Rows from block 9 of a small image classifier, named by matrix and row number. Rows with one number within an expert belong to one neuron, the router's apart. Each number is 128 + 32 x the weight over its row's rms, rounded and kept within 0 to 255. All counts start at 0. Numbers have three digits each.
Before each expert's rows are labels from the 100 images, of 14848, where the router gives the expert most weight on average: "top examples" is what is common among them; "lies over" is the class under the peak. Only what is clearly more common there than usual is listed. The data: pixel-art sprites of 400 made-up characters on tiled backdrops.
# router: router (model.blocks.9.mlp.router.weight, 8x256, trained with AdamW), inputs 0-63
# up: expert up (model.blocks.9.mlp.up, 8x128x256), inputs 0-63
# down: expert down (model.blocks.9.mlp.down, 8x256x128, transposed), outputs 0-63

# expert 3
top examples: large; teal
lies over: sprite
router.3:126118150121204105108175094115180116164166157147173082095109160139154143160096126189123071142112136138132141193161105149179104156133123163145128130123124141073121103131154131132130116140123122
up.4:115152133186095058145095142121115161100163169139121100094144158108129145080121129133153141205160159088108121191114178132137115074185126148070091149062110086148139119110087139105131152094163106
down.4:179166126164188142152099088119096147065119113087111149156139092127137126133124133136115147158146152121118094148092090142110105140120130148110138115103190084139163096125164137186230061226092098
up.5:163146118124096138105114127154090119100117182195156101077106157114083096122144102094112087147146164106206119118160132086098118102148142091189113055139103168138073166086165067109163174150173187
down.5:108137102133071146140115055102102146114171090108088221095136067124137131129119137211204103165107101119133095158152104138111124125132131099084134151179131135135145100128078155162249104113135092
up.6:172149138138103159166089139169119131125157121081197166083071111173119167082161136165184154109169114185146134074139134140080193099116115113122144109113139130094164072136107184131140130120148159
down.6:140110200178137140064136102195126136101088164106127113108137104123131118181189125129103154131082132077109159118126166131123058166103169166105126106104072195123155114122147157226071206093145151
up.7:151100152120130089096144194164112150163103164113095157126124129113080086183107196137147132060125099127187138115148126155156163094109209169148084137136195138203177106099163115092083092139144126
down.7:129131120149165112036131072105170144137175117081129156093116103152122130134091138117068103116121129113134142116117047138086137170124116136003123135132117103136118118134146131116176140104131069
up.8:148128089159092107169086193147136143146180116064135128109139138192110079115172155050138168138146160089124091144147167161122104052123170134132121118202126174109090104163132088147140107164159167
down.8:131125080133050127107113091117110113083017106137168178104108134175126130119113122207086099076187117153080122149155096115159126148101111089114127120117104104126137156149149070114108155152096151
up.9:131124096100103105177094098145122128142134142107168092167171092162181159087099144152153188100151121055102112158134181156147170139095088112157149092132093128111117111090154136087144169152138104
down.9:124134120134109121111125073088186134155134122118062111126115149183131119120093126176157141143137088154143116095161155129103123118141145137140121160121136127132096075133160121131186158193119102
up.10:152168083078144129187134153143080139151155116182124158154156089201146168130095176083126141072098091144082182155163120164108143136126135126186139073145126092098135135158124133144100064067153139
down.10:110103112154156105118097155138209140097165113125129090171119096109128136086117128207173058090122119085149153114114111118113123115118114065084127142114136091128146191120124142102255135194122097
up.11:122117165148108132120099092121100131101124183147123121090128154072147121128099124129193126056113192104149198082107047132131138108136192181122169199117150117189127152155177176133121120081090118
down.11:169107097138092138140117130170122145100066151115150103153141096104127114083120126156077135148108149161124105124136124138114115110113153149121123162115134125133130111125023100105161108194126143
up.12:170107140135153116139176149151101150147078110138101185181130163069137082177118111100094108167170181122154181130143147102106120123133172135124142158097125143124147083147131166100151139117135176
down.12:160162147115082119060111142132093127149102165112153168111133106143122121132097118094135158185107127190125136116122179127164141082160128106103126109150172067138177104128136089168113124102134124
up.13:159143094131096117090170141168128096150078123167207166139124115130088148136140131097079141125137123119038117130131091118097116081107118133143099097134148186150140122173181114087125057143172153
down.13:074171083154129129111136106127094126158120092149071155155142054058128119155133125170094118129134128103131119125120100121125117147147118188088131115072109053130142134126088098152209136070138148

# expert 7
top examples: purple; large; lower left
lies over: sprite
router.7:148126150135156071140193128163159130149109104212172144098152093104119096128128167142140172104174137143099085141068139088117095168152099153133139072134052103149147195082118103132108161118172099
up.4:135088235146088128104100114161110121150125097085155157072130133120147113107152134094115154125125156133111110122093109070086114100164143119142137135063144161143104087079118099126169100156053218
down.4:129175194140112153019107161113078112171109139089096155165132178112135144185154129109108124179117141158099121176158114114085137093094122114101133136149159093132114191126103134140123163101149166
up.5:127146137133146110170086216134093130096060069141071152078097126180155153180091104146075114069174178112141105095173097128128080157100149134124141162098114166088106111164171156085103125123109130
down.5:134088085184158120105133110086200152054087113107113150113100230114126124146107114213065088132128157155147117054144105140170121177159131165159117100110087130113128080128179087123127171121123083
up.6:134197124088123143053146127099136158145113147127129120147136174112079112140146123125150149182131136127197104110167114138115101131181150103137093181058109160064078123080083123130150121136076182
down.6:111062110154201133091142111117166129122127168111127116098127207104133126032083139133106055202165139097126070115156076133076128037130138134105135138149158048141147111140153162141182152122144131
up.7:153138118084070161073140159073111138131142126115095141118110132145156128096149204108199095116116136092119204149148152194116074059120154121164163084177156209121086126194148153180143143146168096
down.7:070117167089078123105170058202115118200115198128153046175145135124130111164088142196083150045144132157162100125152155119141168094096150131054142140130125132136140164121106146170132151195152097
up.8:145145165127112083139148151112146195110089162154049116109150097070140098160176124119136158107124105133148117106112104133107147122138052082136133142139142179143133099135167157085130135080129154
down.8:142154096173220129095130081111000152153136192181103090126127066114130126128101130157145126071169133136129117105105128142100160159112150110168122162109112151125165129139123159152076188082115080
up.9:188125182153110108174130111153079104088083195182162092122157129119105076099137131127085150149168200117089127156101133120165112125145160112117138149072047193114179113093143145147146128165142106
down.9:169143139124072138114106139130101115160102167142131101131129161178131141130117119104161147135100100092151134139089071123102145111128087125120124140094111151124093134110125119119186084234118171
up.10:082110132094170113148140104091136069105178155120133099159115109093123141103108111101159204108164132127117127096145185150129136094137123174178099104062080192107106157193128106130152120123111130
down.10:116111125065107154136160144100110098148105109137139143067130129116123126133144139164198194188121144230129164153129083129144154100122111121108128153122151097132097132153054130154195152092138100
up.11:125065104157094108091103108152164142075133126057138121126155121142112106120158056224128069161099091123220148116200079154180083080110146152134141139127127120150161192138144187128160117162112107
down.11:123159202127228149128128156155109128181154135158104177164138122173131132120134124103151139147107126164104062055192100131164152122082120115126130087113133028134139112133100088171090141084149112
up.12:094092123167120110133155116148157122149157139121074096160117155170148098119122081112072095111102134156083142078107176147133068180139128131125126101168083121125053090101105178214162150115088127
down.12:092154150179073119177149208142176146198149115142098145103140093074126134090123140171090171079120126132135123118169074151124105187136113155055128115100147047127117136131083148119153149032130116
up.13:134082095143105140169145129106161110240106177132107130199155110139181120120143180112187109138142052148146181172151082169185132149126078136136113054156147138093129160100120172108158037161122155
down.13:140117175097067115140109126073216112085118162142165088100119091052128130083137127181157119167100147137107115113109107137122118081133108114089127180098118164125145140136075116183111107100117066

# expert 1
top examples: white; large
lies over: sprite
router.1:095069116138108106094117152055126146091143200113081181086116159171152086089090130091165071114107161140165146119147085182131079141160134152131133117115182039187087141158122165104108123112101152
up.4:108145217103162133091173139121123098084164161157110099170139103134115112183132126090108133130136145103108156153072191071110112091110103112148121125126139111178169200117171059094128078113162180
down.4:114126112105168135180113081150137131143064094142135192143110157079136148151107124218134117189116119097136101117078102129091122103145122145136134109128077042122103123119109085080064092137137154
up.5:130115134172137177161103131095131193119126162098170089105123148109112054131112141186116111097155074148085103144094138114113191109169090154112142135094068114123131106109107149164115153171117087
down.5:096162094154144107098185113136150123159108159109139076173129177110119124117189132195153149084114078112114114100146149122145131120139111104092125122082182109118161135114080133115204119170134168
up.6:128105165128094168106114102107100116134141168085130124121099131109118145197185098121180186180139155140121176154144114140201122157145137158175137112106062172162123107137104112130093119221156128
down.6:188151113135099113040135124156129107137125115114163100109119128129125127229110126107128137147164117156154167145101147120141065071120141128105124163116142061134097161085134083113086112163136139
up.7:081117143162113099121118096186130084149109139108102135082171084103080182114191192085151066088115107130133146088131129164117132145048073091170130085161086124127147093112100181072119091062146076
down.7:100134102100128125155130185171142113124133145104118165167129073089127111164145118128175129188146117115152143147156054129191097076109134097040122117141102163133177163132144150070095113120127147
up.8:120105199140199093128132138096118111107137149161183136146085152046173094143096122237076123154157144144175111113135090107147081113130124106116141156126124162097077108119111151107126117166116104
down.8:141131088128054119208100165221114126174059001076084084110140181155128141118150120158087115200150134127137172125112118121123138122116134114155131126132149042134079101146159101127186053077114180
up.9:114084198145089138100121175097084160060162176066146166121174149111124136108135135142115136155142125120180165108105084091160099137130158154085147164151152126127096118136144129127179083114108096
down.9:103095130109105116217109178161204106100169149087105094123111172159133113114139137043162150203126130081100132136132180125115156110122132153157128107096103155125133175129122130106085102132136112
up.10:104132146137116171116114142135092134113129100184160128067087095155089149122189153109144106158090157071133140098168124109107087158136122099092110067116071223170126128170099142157187122130092162
down.10:175104067145093105176162086101129110158181161086107064118088118130136136101156131115152095138110121135091179114124144133117123177104148142113131114152064168111142192113134138190094084083140091
up.11:107111110147110119140079136148135136182089087111122145138127108098078100119119118084122158115127150121109182126142147149119101135106188103157191154152149164158162092171130154094122140061156048
down.11:143074175134201134093150193137101141126126180157189159023130117080129127161096136111129147172099127121153175093076141143141109173163123112142124114078084085119159134127063098136149145125124090
up.12:114135075142153108137136125099108103153086122100103141159215105145128118131136073149089142052117111152158159119156140150152159095131182133168112153147122172131139137152137148123107074138174202
down.12:165123103118108140072085129141168119213199171160141167153126148104125126112142121112139177122116134180071078134147076128124095134153134189109125132097113140113074113119058154172132099126121139
up.13:169068099135110157132160154132135111155117085152120180128192098085124160122132163087136176114133175150173124133101145157099142107165132135177124098133139162138146162126115128054165129161130132
down.13:123162199137091152096154078080060138098107123087204146128111199152136140107112137180198171146116119136133159125113167139101103089108124159188144134121116058134164160120120152196119136146135099

# expert 4
top examples: pink; large
lies over: sprite
router.4:099100083154158079156117140153114157082112133098110139109131096102208120126141167101079087134153113178146123145152096089144150157147104138155121164154198108071107133094134116102125081154116109
up.4:139119133111079081179144134070202153108115095185147173080151191124113137107192131090105173114130088150116196150148217125125088119094125073179168144121118114150159136116131170119194134167127097
down.4:065175191168107150101141165147113188133067174122135122188170114117131112204146129105114144009174146073124142099121178131094108134140169115091124116132130135111134131157088071166058139165123105
up.5:107106110145080152140178157140131152185096081074136047172123051094166162112136162124144174155166071098153154132194158175162129195152119105123102110139117082113147136111130155175127044135087132
down.5:174123114152086138138128164112067126170134122146178168177135104115135123059125134196116101168104127131134114138135100143138089110154128130145124109132031148124114161119106024138212103165149105
up.6:113104077111091107128071119155127132171085171083114156099127154081146119130080098077110128118104120105129111129103103120088175125144135137053133118114168077135133135132143134146140170089124130
down.6:173155107177123126152137147136129150043105105096132119152144166188131125160123120173065140156170145143093141125106198123132131081126134138046124189091173146135166172137099184128130094098117070
up.7:118093158116096161124060074128143091121121070141103182214098075152092146168176131092124138135175031090119113112169080156133153151115174150156106101138125170155145134137124154113091200127140146
down.7:156159187128099157167144100124125132154104143209110095216108088142125123065088121193140134103150122142109133087137099137119151182103112125078121130164108095128130135113182123101147146123123129
up.8:097137106168154134112110162141075104141145102119128097165106156162097162137110131186110126081162108135176142110136070144139131155183102107118126050085125210170161167158120101145175174071122171
down.8:179163191095001124135091070140161149181150097080145170032126182090128136046151120124126102134159129104091138152083179144157102104131119122180133129106159132125156106135186157125089123088140010
up.9:136122125100138114153126129140079054111094080176130176149129137153081120150103076140164156131127135129121134196144144143161185078098064072092141071153171187172128100102137167122060127093119112
down.9:115149178104088133144149103137133126167185101036123076170126155103124126108131132155131115108125128115114161114163166124113142102129118141184126142134069093118110183135131116135110141152138196
up.10:161140106139149076172143155159108123112076105212157157080172102146121126178097180115185188135136112128151080146076107120083131069100174106146105077146143132126132127108124113093126135146119099
down.10:083115147146124132105142126134094137102165178128138169123116093071130130118119124131192113096104115136137091113159136133133099082123129122125127128126069162125169134127189138174059166087138119
up.11:156126116163120149142126116135153150101113160137088115081148069065157097169103131083146125105165120121128126164130143071078137112129077107195126157120059102144122168165164160128168237127115118
down.11:114133110165163110067112102107134124142164134199127119071128109075126138145065125226161110030135124179123146127116131125114108170130126147191123176101145094121127166120069103167156132053132174
up.12:138129156142123139124127118176162074108119137104183161116104089172070159143112147097161141091139136082143099075109094121140102094072076087133089140140149193142167136130141124119077128197154111
down.12:146167177133119132081159107144108128071057110105158121178122125078129138091162127114027118123145120109122130089085134113139121045105116125138131124118115143124133114135125124116185145181144151
up.13:122106126134131138201118172171110084175082128075127152086121103189092188160193142140119082131096129120098158114079094122156127155146140128173118142120144118155134105106133139087159173092054111
down.13:150124128162185140132130082117026114151203121088114067137143143046125103099135125236122140141141129126153099148125151130096068155134165130122126129187187087122113143141205120109143112086110156